From a checkpoint of a small contrastive image-text model.
Model: 5.08M parameters, 64-pixel images, encoder arch densenet, encoder norm batchnorm, encoder activation relu, encoder depths [8, 8, 8], text encoder width 192, text encoder layers 6, text encoder norm rmsnorm, text encoder activation relu, text encoder moe soft, text encoder num experts 32.
Training: soap at rate 0.0029, 12200 steps, batches of 256.
Data: trained on views of escape-time and Newton fractals, 72500 training examples, 43.1 epochs.
Rows from block 3 of the text encoder of a small contrastive image-text model, named by matrix and row number. Rows with one number within an expert belong to one neuron, the router's apart. Each number is 128 + 32 x the weight over its row's rms, rounded and kept within 0 to 255. All counts start at 0. Numbers have three digits each.
Before each expert's rows are labels from the 100 texts, of 14848, where the router gives the expert most weight on average: "fires on" is the input token at the peak. Only what is clearly more common there than usual is listed. The data: views of escape-time and Newton fractals.
# router: slot weights (text_encoder.blocks.3.mlp.router.weight, 64x192, trained with AdamW), inputs 96-191
# up: expert up (text_encoder.blocks.3.mlp.up, 32x48x192), inputs 96-191
# down: expert down (text_encoder.blocks.3.mlp.down, 32x192x48, transposed), outputs 96-191

# expert 30
fires on: ","
router.60:102156123140121115119174140074143192113125128077173155129141165087163151074146081127130156152127109110140110091170079150126104180135154089095110138147091155100164168197119167111160149088115176161135200068129121101102125130088128134177137111111108131141107108169141125151189093157102131170
router.61:129131157134174169147100100152179164109113172098184165126115107081103145116167120112113167099098115085135116087158093142135161161109168100132175186152145084131112179191106112147164139161126121094110119091130083166176147132098110146156141086165174160118150120138198178165154106151136132107
up.7:082169098126207147151145151094114144138075135170157106115112123122098122184158125109107100127117070162131142118131048128174106101076145123113137112109095099054070114126156099157141063117157111142077201137157123144108141181136122136162134095179143109145123129117105112175143064143087127127
down.7:146113171150066052080108141148154101147190095104115129108088141113150152103055094131130138122176189105120121147160215116119135165177110137145168135139142127162202185080119122128089190134152160178199096161112187134128099103152159116090171142110126126112150166169182097120082157113171138163
up.8:151182152123124192149120108144156072079114195135143082188144184125152082118103143129116199123098139140073131142146162104063119092128092138184145165063171156143136126146142162069145176093133163138117070090096156075154125103104167061113117081089112190099118037142158128177118182083141151097
down.8:089101107123162161079131167117116124163155134048090070074081087110033157126154077110098144156119119098143104155136151132197123151182157131140080110149150162129118135152144090109123088122115122154155140159124125111136185176062132110199142115121167098149110197146135116109150092097129089158
up.9:083092066126165081109117174102164175130145119148115094124094120131107190179137124188094118062111180104099123109119112153195167145165167123135126141131134103138119082087176139138110096092128138097146125132119122110058123161119147099113147109117126072160179210151041062127021078177127125158
down.9:115106156120141070093113139151151116109103148169219107059169157185132141102075152133149142189223098184118155157139122161192119143093112154109142121104110107232155096124097084109129094100138144157183154159111182107172131028134114078085108137127089113131131135117153153138129165147073082095
up.10:167111053197120157137117104194123135110158096105169165170126139150130104080123110058170135134115152146124125167103080102143136135146168178085093081067190147131122137108132167116096199069120124139099100143097147115133090113068112119114108122085160175123149154091161112126099162157108138103
down.10:075142113128082168139155123086105109125128103095072114135131148083099084155104170124055090107122066124128154147129187114143140112103149125160129156195129120118093060080145122159139061184122172108113112126173116125138152160161115131133151172166152101127143134199109122109111136144098105100
up.11:154214052181157174167087075157142126049078106099102179158156126062162164124087154124140109181175117148124135194149151131156176155115160153138119121085192163108147092112101138144144127106143088117074127109105131110142135139082115152155137133133179176106174096154189137133115146119108167085
down.11:147148147139121078121213129066088126170136129134162121076114117187077092148147206074105080100135075102147174119149108195154175134126128179103112140131152157130098144134136162160135108205100136148135115145172125102157173143133144128110154127101120120097115163126078126134146150151187160131
up.12:175147063068100135103096054117164146140094186174144127097136170125141132106165137132167107207094099108138148116145150134111079158082099081152117073155129151073051118138160094118124076208184143119131129164152154120140180133124116118100169174123128160119068123102139087081128115126182123115
down.12:085127142087164114138096138143072172126150106109085121156098145139066143092141091131166157086135129114158044116132158150159147098166163226131141139072134136081172176122096095073116152073098114116100151097141129132094065117139083146098078105114128115130153091086161187123153061154106124148
up.13:107091065109106110144127128118104116118103124110148125165105119120123140115124159093150090070125105125062136166142104149073130128090164121115147106111134109162127148108134129130016171140153116092111156125084123130172166126102080115131160056114181145050174163156139143152119135130135122062
down.13:103164124136144174094148154104147122099131083147116109093226112140123137145142124118165107154137133113139152132089173160127164136120140097096171138174141156058127175109088173131158096163052174169105130147118098104110132109141141120146105172134136093237069098118143119118153123122120123161
up.14:111111181159119087135134155133129114198063168133160120101074151178110108119137135136193129135056083110133080111086101122212073103192092134181119124161098098134098116146157125149153113065086128120090148113147138102099116108150177096149095139157087125135130088084171122075073078132118098109
down.14:134085142114125165148164086148091171129089086158118147154131106114061121079108110152126105114122191168104162133176160135191063145147172129128092125132068128149106099141120096196141100068109109110132055165127195123120098083163115110126120171163173099094138140144147143117149117124108120107
up.15:140144152188067181107037065173156137093105069129169180173113155207114124110136152134075107122191158131147108181173160128117105172130115092145142062090124129186173118094092120151094141109171122152126128194156082133153101083095125104078137152196147115125132134149153148142129168140136211101
down.15:184139142136147083190179187208104120165159165131116055114147111084144153173097175119103173159112115098114158173090112140117194098136111140090090131131179091085089121073160126096141124114074129114167126150117128095097153135141125113166149103070080054136145165123104142093109174136145084121
up.16:122141086153162175101086140098115141077108123075154143129114191124122148177103108098077164125140115161117060124147118162122140143065140089135169167097189123116128120127178106075120098160110025080153157101121091078129135137111166097061147121128159123095076038141140112131123148055155138142
down.16:161132142127134133143149097103180120135108139144118137128082079117103119131136171080064117131055065120142176105134147141151185155183144136123134134111079101107157179074092138169158080106129185121156112108100069096132150171088145116164121123164049137205092142166124157144211077110118117140
up.17:139079152116095083103110144106107074146145157179228183116119075149159162117154077144142153088095136167081114049109148121155107082147077137117073132136109091152131089075147118099168106117139127084099133137110123142046135203174167133118111099105116086166148155181052095114163112159128123139
down.17:129196099156103105131154163153115023132155082074110099187128163085125142156120121202081081132170147097125027149102078164077144197114102040186105124096119168162137130097161160113131093125100141158120121200132144172165127135140157126113168136139127115182095106156124128150080164127166117155
up.18:064125217127118153116074110200149095119145139149129082158130129129148172125104138135106093147111154165126155127143133119095170126128097114132174136113129113183153144153127060077110104167121131132094112140150069135120149130121039107082081134108129141136168092045129074165106139094152155054
down.18:170139130157137149111130154115170103149113079143158104228108105071130123139106086148118183196143086103111071167144071052111095100141139083087117120117136120114146127101118144144137175109187165131119107128134136132102133126103137155105164045089117089133062135187120133163077136126056119161
up.19:086121178137134158064144159152115111127181165159122136130116122147078146160163160132117102090064141086135165093104093155163069034137103115162155122164093098121110155180135170156132099149144154120109133120102100123115111118123114078096071149078095044160154165138151061171131069115167083136
down.19:115080111108128102152106102108152128132139149168133128132148201042093085087152169142108108125096127159111139117167134082172157164178138196193118160125159152110110116124152094126171142135127187086203106121154119170160117097098145175122075140168123134120110132113072171083213131157133158145
up.20:122151141090074074124144133107086188144135178157100112160137126141116116140116075056160146199173097129110063089184120156136157181136163097120149155123056154094110171143099170105116174137101133085169120093143108105134168125204104116118117159150083137154119098121172118122120094166097143108
down.20:099110110123061123125103164154090162154193117173109111149141123088162168116068112146092161127151127132125166146138057127122089096132130114138083141178113181120189132123095163087154129154092120122172155138158169132115084147126122090127112129149142148129072095171135149107182167130166166121
up.21:036134132091096123129119086153158149152157079144097135156141107127096113165162114174119130165106133091104126134078110124131087107093086203117155170154154104119135082085154116113161174178084099170155124111105080158102128112163118114135119136103121099144177123089113102155142090149139121157
down.21:133113172166163090115173111070087062086091118129173135084097102120167105078106150096116182152133141109152114116174103181151177141150114145132113110138102100119184140126096074079138111088127141136092141145127098088174172176088121113135130088082114124140037118137121142133099201089109130148

# expert 9
fires on: ","
router.18:089135123114155154116191104090165161092137157152182128093057165093131153151107131131139106117058158168108125095111138151148124114116143117131179131137103133096094121161103158124137129084127164091131164124180139124151098173084078125165125121137113134164144159133180132152167083178161137111
router.19:141108168071124126083164093094153103079100096090136085082060117069098139131161135119168165123139145140141123070157110107147148176159166146192175203096110082170097159116181084115099126107101189176142123126149094096128120089073082142104110081108091086133108134057148184107132113122122147144
up.7:168158150125179115144129169116102088114117147150117099132154158135054123117114127122166106145155176148116175105134155114168064113161094143171130070112086112166144160160089132138087080139208129141138163123076066129129142143103109121133086026144146118111176143111124083149113144117133148129
down.7:075121129155134119169158115100196165208071135128136135108135119100114107115162139193142121127128135087169097107116111136157143147146105138081095088104182115079088160114109120130122214097106157108129156191141157150105104124099158145122104205167126137089079150117133151125178074145185142097
up.8:146153194121076098106120112135104098144184130150141106167073119107086119116185126127159149096091078117105115093161193158099111101125100101104118113082126120109106130177154138059063137121178090139132141100068113145123087141157117070161120108083106120066093127130138136075156080173133062136
down.8:115166109085134116129100157096126188146069100160094155133168141117185104156163105099183085147072141124106114128147080117157113154102116172155144099176150116122189115160123095175095164127131122180124114147139116103159118109130157107144109109179167174157125140115165084101120162112104175107
up.9:171129102168158177144137148146129186076175107137128195186169146135124176173077109078147108150039083093153155096123131171134102105146100123069103177122106097111162142112072117147106122118065089163078156123106146177134078193109157087130112081118219160147159151174094145186111142127084130112
down.9:084146147116102123160151158123103171166127144191146149128120123101042092101112141141038074131200152139095116157093142111152125173134145204150105131161097127135066102116145099110141080116112135114146119146177167138111119061127150153130167140124172078115109136132129079166126152082130090164
up.10:052029083039103096129076113104082147111128105076062097137133165126131158125133168136131118140146115150088131126135123111152124176044148168108133087140136105103103138100173117133144138165165113075107162128115130163130159084122126145169121123183176123122137135092093084149089111105158142103
down.10:124151188161152179113174190123144107142172090140081133119124086175124116133098102104129136146090094119147133130119137079114146149209126063135107230146160119136159135096111131104048139161076130180153144177124106141085153151145131102134107115116098107128128096145114142091149081125103113139
up.11:172095187167173174136172099097109134136180086111097172136134097095071207108135128132131170143163149106124153135105119124142147165087137097112138154064129106146106123107110142125175168126092056113126083165100083181122152120104169096149144207152151130135126128150130094047144133088143102068
down.11:150123155154145126129102159187156173128065163184118152065032116064154048123143149120104113136106068106155090115195144096115138096156112117158029104173128120082108153122111088139117087125104156159159157141151147075120068126066122133099145102090085142135119110094086125203120092152072106145
up.12:170075063157131113135080139089120178088151125143147142112155134128173249115119148111192119152107129142136142098127109167129102133123098052079113135123177132127163090122091156117102117130077088179149091158119127158136108198096125140129180093143114140149132119122077106157113152156077165110
down.12:130112178100138122122157087121114122153120157189088120148112125136064142185034065177112083134138103123155145145121144135171130138144123165157112075160114159114092142079129104142156100142130161110106162106075186109119116177144138077155093136054147108187189121148133129178107191115102106112
up.13:117129110190156187116112111192153211094127128124155137150162131112137211117143142085126070144119151147141130144123130113127185095119119131082125165122186156153126036121094117158101126171134091139127147135136144152147183124149172101062146090051183170165131126129157108181079155123080108129
down.13:119160087177084127151140197085070064147129110113062185126127090123134172146109149160096119157129163109120103131130121182081120145064092103141123099136130132138112099138131131141155158064079160136125054124103125136165054105176085152171176167127146151145150149131055095164132176091131113099
up.14:087099151098111083130086141121135143138146126148153107097124200133141114097117111161152122133096119149113084081149110149132117111060143184124194141113170104116157121165138115165090163212111122118127167061170106105158183118135117167098127086105175110175120130092130118144153123078144139151
down.14:178161098120168187138145112110059115163151079064118118143120139152122134194144113135094128125070102073189181082113120065100152163151114098149090132164077157110123121119141155085144042111108132076130103134128139127092085123122095091152118123120121073076159192191094123104090166149165084114
up.15:108194068155088179154075115096144136111136116051127126145102171080113156162110119119114138145171145168102150144152128129103174131126165138092089188122154162079173078127154093115088133170114086052071118112111151130162172134103125135125140164103167128137127083150156130121153054102141136104
down.15:195102088160170135131134153097125130116103084153127133115101160126067086130114178189069142118035079129125143113133137147114172122123086113161076134178098158171132167126117108169113132152106132211159086197167102128117090104139103127122158116131208096158082159111113071140154171161148113103
up.16:099086081082092173121055109130135160149132154152111141147141196124126130148140132103149109134176142094098118108133133159169101096082138180140153108183083126099089164129146148102096130117132161158155128093137145138168126107158116131127069134115199096160178048136111128156140121102189106097
down.16:100147150168192115142146078150129110133076185114129082087143100123087120074131138105110123136087140150115097151132122105121155180109091121186153120109129109167095125179114097119145114162148148114150106165082074093124120107110111139144125066108139141182107072110134140172201132157132099094
up.17:163129105136108151176072084158210124117125115100144127182102122089101199085113042103116109141083183119141111104151185185137136051136095128111152144147123130134144130167108103110109149146154084123128145138124122174135114143115127125151110092070134160116160134107153135105088119103098115113
down.17:145167112129131124144168204104071134162189123130094100137126154127180061095117213194117069100125166075149121119164081184113154180117169139127127165138060096149102166124102151155180101148095154166127107156138113068114102096146126135041154125118120085117157140146093111125130176116119141127
up.18:143211066098120189148128101158159146136088172105156106107104163122154114154093075105098135155148176131139102153171125131154091105093186117132155170122115145107115181141147071108101174151180092101132135118136137069164163108153092152118136097112195173144134107141137148067127077134129121015
down.18:130135055156098109126114177045105130080136135131133151132138157114062135165071158168150079103119139104134150107156126163124115166143134148111106091113100113165115033125110186145160094164068136224148100170133085174116107121122132145125154103149143104122130158134122117138126126111155156148
up.19:152106125172106161144119135103155142136149081137093192125139117165134114133130148136120170092160142066128186169081074165121136124105168055101091144157155124110139124062077157117102142128118140140121097182128126130145075124099150050139158177133153123144099099133100057158067124100106085153
down.19:174084073150149133139140090151102102142118175111129122169125071072121181115141112184073081148145158077151102191128152058173120142126089118134153106130089089120089134126132200146146130108119115176081106130084103167083097143109115122151157112075094121107136216146112184184153150104096126142
up.20:113182163090147144184180126102143113163115119144106111141132156124127089176181119150111180120130090143113153152142117099118111154102162099149112103065133161073128125122191114126159194169152106086129143127106145086145180155161133127117083170144083122177083094152089193071175085172137113107
down.20:123096149170153091142133119089135125161152144075100094082100103144108074146200157131151092180063134130147157173142113127128147121211124154146157115121130144078179149160118058117146159124119106130139068122131143153085106169087139077174130157130122084222110128105090157091153149118120130136
up.21:129133198092053149086089093138100046138116173099114128086089185103086105161083157108165120137134064155124121136168114088150076121188085128149146200146135143172110138158136128124070128160128118114176129118096138060130136113172072108168134162058116154156179136152127138095125110165124117124
down.21:132106104161093096120077130116194175158154116181115133152154120138118171145187120125077152167132183073128074120113138175138134155076160111093097145084129081123145149075101165165169166135117140106120122056162071165101140133135113116192158121106118171174091123081137200153127125088105142025

# expert 4
fires on: "roots"
router.8:124122081115186114095188139156170145110105118127109104144079077115114139166168132122137126079047178147179163133132133142132146151101154180123116158092172085149147184133099110167140119140156153099141184129200143138139100100117090163140088134129130085134178168080130104138162121154088141175
router.9:106121124108141087084141085144135122153143109160126137106104105116156103166138177104109103146048163055166137137096129126078125203163195185184179202077166117127109164136139158189143124151112101172133100155128082122181093121129115121135087134137128108110141117072119174162133124165146174095
up.9:094181175111092112079103133191135131141123188086068106140093077135172153146223113099112157061166121151184131156123168119149037108127153139107131157145107125115109162146148129173161095142118111071172186128151112105157143158183087154146132028143151120104110112125128123102104081128143114117
down.9:159141118189101142129156133141135122108184097161113141116103134148057133126122160101096162121124146100173140112133168150142180152110123093129109101122133168132117145079118180201102143164064121163145153176105134123131145089074142160123143093146101129188161178169152138169113141134102133132
up.10:068132163123094125116117159135125126162092151143099076090109125125096079115151134165091162106123145103134135175158108108124112159138128133125088106162061079126136119160102137117105149201161114137138191099084079153160128147164163156128088071134210126120131098136170094050159113114115153094
down.10:150100141091127080150142109191115127059144179149090090151074081078151159087084129102130147171147142145122072116118117108144158103134134134161146118118118185158115114115158141139049154124109128118110125182099153084141161138076107102147119166194091139119084086100114164201133116113118124129
up.11:161174129245113157183107118124139177073138101157094160131097153097125145126075150109162124108146118095103165154062153165143138116167121161088128145132161117159180107097095111128110100124097116123118092119105128172137073096059128090110137162123139160119105140118087156143088215122083116168
down.11:081131155128139122109143180037130062126144091128132128109140060169143173106141078126106104117168081134118123182113077113090159106216128127163049113165117130156138103123119133077083112130136180183192128169140106094122128052140180146211190158096136092143127172130126133164149166159110081138
up.12:063108096120148067131144238168160145136140142104088143139143083145142160176132108133212123114081135181124120137163114130175169101148070119116106099108133103171152086132132094118085148146140118118118138140135097142104178176104121165139107079076161104147144095119207114173176100168100088120
down.12:147115098154165137110121052133141121114176120167115102131107106133115130178091133122022135037199142059124112158143131146094123142065163086098120157163104170117157148091110185126110107134059110154185130168083161101134144110075150088141079113106106177112108181143085099122044142143146201115
up.13:054231082115158171136133165132150134127075133086177077128119170129110111141131086088126102088121151107097145131170107091132103146073120139127103143102116173128082182123211126167122108115121120099126157068143066124176184107173156098154108123130146135137133127091135121101093117107123092083
down.13:133134166123166160121178022154068134083041165123126130100129155126117152106176130124182138125160084123133092109106118105120221059140111120156181152157143116149133124112104121179138164119189160094102095141138115109128125173194170167173123119050092147125097062114120176116154127163116124110
up.14:079058097119108086150160174158161164128146139159058121206152125091157146099068106178185157122157114123124179142102129181099175107153136187100123100119139138138110084084107061091082139130145153132124106162173141135101147160131109199148120112122192075118110115086124105157120145191121137118
down.14:157160168153117137118074075149156092128183154159112126154123101163148142173129121123095103033177106114063119125123151094158142170124112122131119147114105142167134154171147201138064151106108134157145182102075100136158149126143164062183111183075087155100111129127115133171077123060096147105
up.15:169204135176091124130152158142129162105085153050109104081080107114129116078134113123123121143124144128142116155085160134202113174113118179116120105129149104147172083159160147086203077151121085127079141112129123115098060071123079078091119064113093158116117124137089162100134164063098153184
down.15:107189183158155171129123107096079169127140085144116132106094122122154158166035142163087106097179128114178098163141134110134127133131100147086091156081100160105077116097100109146166092150207071085108157148173095099142178112139139144137137143163146153097107184123118129082150147149154124102
up.16:100122127091131115126096122167117112137127186157104115159111120106121081100123103156130157186170113173129117100121076101075084104113127067179161169140152149095064157161126112160079158145145110085169135113083134090115173169127154156143196115099159087168143063112090149109168087135179110154
down.16:153092173133150144129103090081162107128078085078114110156112106147108174165091118081080093043120143141080139146129128129080092094135103159104083067127155137117152116105114109101101082167123124161184151117163156120099146159086139121083099147140094175095155143127187132153133159153063122083
up.17:078146114169150123165128141094173103154138136102140115126152131050085101093136130130083078151201117128103141163187075132067140104088139036233170099159097169139180194114159161100110107152141177054149108071077132108090123150145142148097152137117210120070072111132138144149172122144128159075
down.17:122103155128169115124200107159125142144114185136107140132120147143192159117137124141237130127107130141161084103129135112201151122088121153102110140103102110121094039175166114163118200079099108150096094138126124126111141121114139106112073138091138124127153170124091112124055084113148137197
up.18:116149184100085145092146097177117132169133191174059101122101116118170124134142111139107163108201130093157127161084193093114102119100212155117139186136113156108073149141127135182087125119144092128150190155160114081168138112173117221185100189105112128062112136099096123105125043146162127121
down.18:091132089168158162164140168057101111085133121161175130121116170185066055108147183148126144126074110136151066119156046135203114155119135106169106127111102111152149103107108091149130153122085145160203122176095135112137096097132124138145163084150126118172062134122133118118150145104117120180
up.19:138133172150108074112134182183200155105130119147142086104136151069132091102140137122133126209126131087165159099122133116121111117161119133099143167094150107124208114132091135100109123142113118079120105120106158079128128042200140104108146072084107153133119111130140088087131180157153117173
down.19:154151150139042122163113017084166114106111151111152127100202090111125138134104112106098077143122074095161156134090130156165165141086150146109181124110127111168128127169127109161185135170144128094115165106109121141211127132122114150098081165051161083099132083150122152092127097110120177128
up.20:177067057147166120148135112137084144086182135107156159093162158157097142091106144130118107165059075175062059075148107114127078113069121083129133162069116120109128145137145172155127094162119124117174106142126129108112124168117162097120096150122093127173116097142131129095128180089126143132
down.20:157141151117166119137139077114130108103156115119117115109111101110074156122141087123131154095124124174164124168149099143158178188131148103111140128114158078133134114069098124157075162172083128125105166112079155159109164091136142183134157097173155157186162101140200104158155110114117132145
up.21:135195120127062158125135147131116147119114152087125130129079113139106110145160119140121159133100129125109116136169094134154163111121140187136148183046119087114193105148140144131171113138137052129178149069093160125129106085136117152116152100118152178090096020135148142067136078115147098145
down.21:119147123161147173073068120135207082134141086151122122142138149140123126136174150180061157050109126118122105098148167145126115149117158111134117102118146119153077162101112115193086118120094138156157177161160089173129106146192175103143113146131178142066144139127150179117108168128185112121
up.22:172130135090101120108118104174095080155101220121118089115137069143167137117102120117131170073164071150194098124079165086143079118104118174151097141126157130119113112131128089129167124101140142101118178159179123130121132134156135128110110064111121120132130136121052108203080152151141175124
down.22:149133094112145149111157138144147120136125193108092153098121106102128119158064105076164114167076166123160150159161143107142157148145145108106124124105100144162171104076097160136119201121074101133137092151089138121167133132107148152133118123157210174123129102114135147100106152199059077070
up.23:147109108151195163161156149106121145128168117101129135129131157134069182195112106096192121138105104127110100090103101147109154115154127088114063106152190114140175096138160146155118140162083124091056137098163118139085093114124158097106078150137055121150098133182105111068109176155135134105
down.23:155157146107122169137162132162140168165159127228161132135104136066146172122249110162144104103091152097095163125104147092107066121092110124106146095091069127146122103117162129098176118074186130132130115110117128158156134149110102111089102104158146129120174094117104178153131121094131143106

# expert 1
fires on: "tricorn"
router.2:094157109151147098070129088075104086064101095126162130123148159077150107091159104103156093156109143112109106086131114098158118102144177123140121206139119108115165175150149132168073175131142139163119173084125139152108082104071110122155102128106095075132139140104171153100173063086092102142
router.3:088176159096130143090114155069139159078072109124115109094127162115154105092158100134125084104090148066103115124095075146065177123113177131200169165166121116113138172158144086168149123130179143080084198120147060144093161126084108143098150134149136102101141048069166120159124108134156128077
up.0:062073073106099143142130148190086119104103116084108104137086120131122113150098140107133087142146108137083141137100136119174122137202152151135114155114105119133113145116199143113082130124144132120095089107183130133124161125126067162090095089160105137176095159126132155150103092132149090135
down.0:108191152110192150093133161151211127179122172130102111099139152155118095087155150151210131116009054164133155159185070097078153100123126138145092155178121092139117100115045096111155093105130114171154137099094127127149114109094126087187108090135166144146119123119088122080177143118133134144
up.1:102126140146148032192106137127049117139082124181166125093132146153156107112118131110155141117089145156099124038177118131142132094156185175095107094123131146126161048200135150187124110108129124098100176122125146127159151141132127146115094064099144149134145131130135143132141183102160131154
down.1:088104128058158191120179073148182180089183158124107141168161158094144120126113109175138131151122114134126130141119104148156114195150098070207110115124120149105116176102086110171126080160111085148135114134138130142083171127120179157117131154224149099107091105104167109138119112123126114128
up.2:089102037113128151187117089111153082148206099068082175161118169083102176161080060153110146172149110132094137214117183205114139130091122111140163123097180128111151151142159167108109150185116123102138127096057102148128160114042138082130170175164152084121110148146127197109129122099092155125
down.2:159115223175175125106098087096124154120107140161135111108096122087083095056192172137098104069119130116139183157103086068109120114149117172093083067151050113112029109171144121121130134131100147179155114131106110136140094123118140142108095110140088147135129134134097084136106141110146117166
up.3:107106077101120136114109187136104130103075144155061148144121143189107148160097229144082123089164096135099145138138112126136101140128124150119150133150124128108121186099091102140171161139100126101111121117120182158156202141066145094166137131171107116143154081115138160127072037084125111150
down.3:173087188166180145151134074114110120151154101129171120077176138123096127123172096126143097113123099064134103177135099133140066152141132053125115084204121081110138095120138125120139077132084120172125134148108124103132162127148160089101120094152090135154138117120083110138095142118204139094
up.4:114148160155120177143106161180099126118154177115166111134119131071089084107110127122073130104202119114093142237119125129105097107069122135114169133123100115092108136140079080114131082165114088107129131132127077098192096052060092128140215152108113113106090113173138143112158099145107134126
down.4:124124081132097117094145094147143126156139200130121111133066175165150071127118187078154099103079131171151069114086129119091109171134122203185085178133105103087115097142110117118149178143129169121115126127170133100123116120121108102132169155169111080117130107080177127077140038154139132082
up.5:140108077109120120155088106166127149120156125171198186116217097169121107141112152157115187155046094148116136140135166114122163093134115053120129116134096136137181098141136138068154130204057108117123123113158167104128113138122150098140136078033189127123160164113104145136146131063102148074
down.5:116145151139109156104115113158061138125172138146112121168154202165143159089110105124169060126188183105121170070092148096135099117131146058091196094062145137127196113143094117094167092157164060105137134132089104088170119134128121096124139153142118085145123150100165164159132144089135208128
up.6:183153062135083130098153158190109116101136109133146138164148142154144175150085079097131117150104150166152081116140158108127166135160105120081103097057196170144138081086150125121121120086107120115114157145107133177145128133087159107158134123158152195164156149113135161170087152135123107098
down.6:172116108110120101136159138146079095153138141139109091125110084181140163110109142125077185124128128142195114113125137125160092163144146101170124125193162158111110075127174152122136119139090111117133116153137154127180155140167114102066139133112111140086133103114083077173089137136135098131
up.7:218125120138160101126161076081097153122114139096150159147158150149144160116129139115176093140119126137114143062095149062129104135133128077137167154104146158095164138168061154067125132176141139135132105113130154161127100107143133087077116061182170147120109110106121080084125134056152151156
down.7:113133133058137126167143144163137065117128099127111158158142097115163133120107070156076111160080138142100153200106082166146131133139129112150120064166130108110114101047167132170143065142095121111109108174150105127052171105147128145103125159130145075093172179199172172184131175127107130101
up.8:129119122111061077114139141104125130108047120156139075074106126154095108156158158123128114085176170107143155127147080106160129148145141153144103069150131126134060085152187117110119165025158135160079137173134160097150153148096101135176162166113139172140147078105123082158113124124143132112
down.8:133104141154180193130136092158141120164179156156135093121181093084102117088159110133148170060101155187093112151126117137077157128074154128143126158141103112092162123147060112130111117165125106140180117103087134085107101122160086111122136135167078083159126108079193149088137115063123140133
up.9:139210139128174111110133124134115142117135065104140133103179092100116171101108095040136128154102198136111117154163122085134150142130150181141202102151099081105175114126153075071158163158134112153086141071130112146128122116108110099062094101122192174098075117148152147088150171091164172129
down.9:085114059128142092176115148090171128121106182117086125162114127135146126130163154166117124099162076071141152174093148182150156163178147091136106129166150180112116155132016152153070112072120102116157146156138144100116119135125161150114133165124136145081102107102127114144120113130120133090
up.10:175176175182101181091068104162109166114112124092155106136106193105129157152097133103184123137163146098134077178114144101113109156133143125120149166114165127128149129135117104058094108133146079140191091084160077111172157086183168187131171109133120123067071065135182127092179159120134129162
down.10:133104158100161156155117164120151069103116093175130113086132083150160100174141118163072102095144171141150151132102154181081158102080140098129139146117119179129117104134145169058130090169080183126130145140148153109159097116164131139129129196030103134132144143145094162167065207088114148179
up.11:163146114147125154116115107187104157107137159093134157140125116103116143125150135173095138078130101102129145223139182109086102176149138127155166149137184112060135121113071064089108156127165039105109122121081111159129111062055138119116192146158138121102109151171190115113129159118118141113
down.11:134101131066109158090142122085158106166118128214105163091095144167098139120137118105125075101115162082156153133194138121170059117151211079164098085146151100102097127123174151135094064151059145159172104097157147154131112126127154098088130141160097117062102150150148156094085098117134147139
up.12:145110166129164168150141133127120147147088101141174112041168044217140195116149128095200155167081181149170093039134101085186097074145103115110113105141119175145164124086138121161155103138091138076122134107137104140095143106118058127113114104179100117135121103092109091075088154110159130095
down.12:133118113147174108113164125096136169148140187160043140163085190131102144099118177144135111106156088107092185146162131181114126173095126185174129163168138089106081186159074142194166069121174097155101127111109160126130135168119200077135143113129165127140126151148119146119094165111179132104
up.13:131111094123131116176131109152126103120139135144155145170180090145172167149108097136137088168076136131129099065123155107071165085146110152101111165107137102149188072118081135159101124152140089165095109112121103154112117126107173082115098054055135112127125135125148132177141183124110144120
down.13:160199085128166178193183106148106153113171126152086144130120075096149125116135082143084107071089150097197164101127108185162151140152144042131134154188168168090098049111159128179110080157090184108156152153120090069134125202103151153125141197107133080123118108109131165157064151114136133127
up.14:114115132115074059024137110068135112131107126153058106097082084121103115119141145106093162086148177088155113169145101150169090160123188153131131159128084086152117134108176140148190078146112115130126148110132122102155079132164145141087095104140131137120152105130138093094111097081158148124
down.14:163110091098126120165123131094212155115070109080040115117120189052149095087116146165133103137130085110083119104152119109111121148157086108196137091140097160149122160185101113137150121155139134145180076150175142118110155090144180114157083165127149082115120145151085135086118100124146142111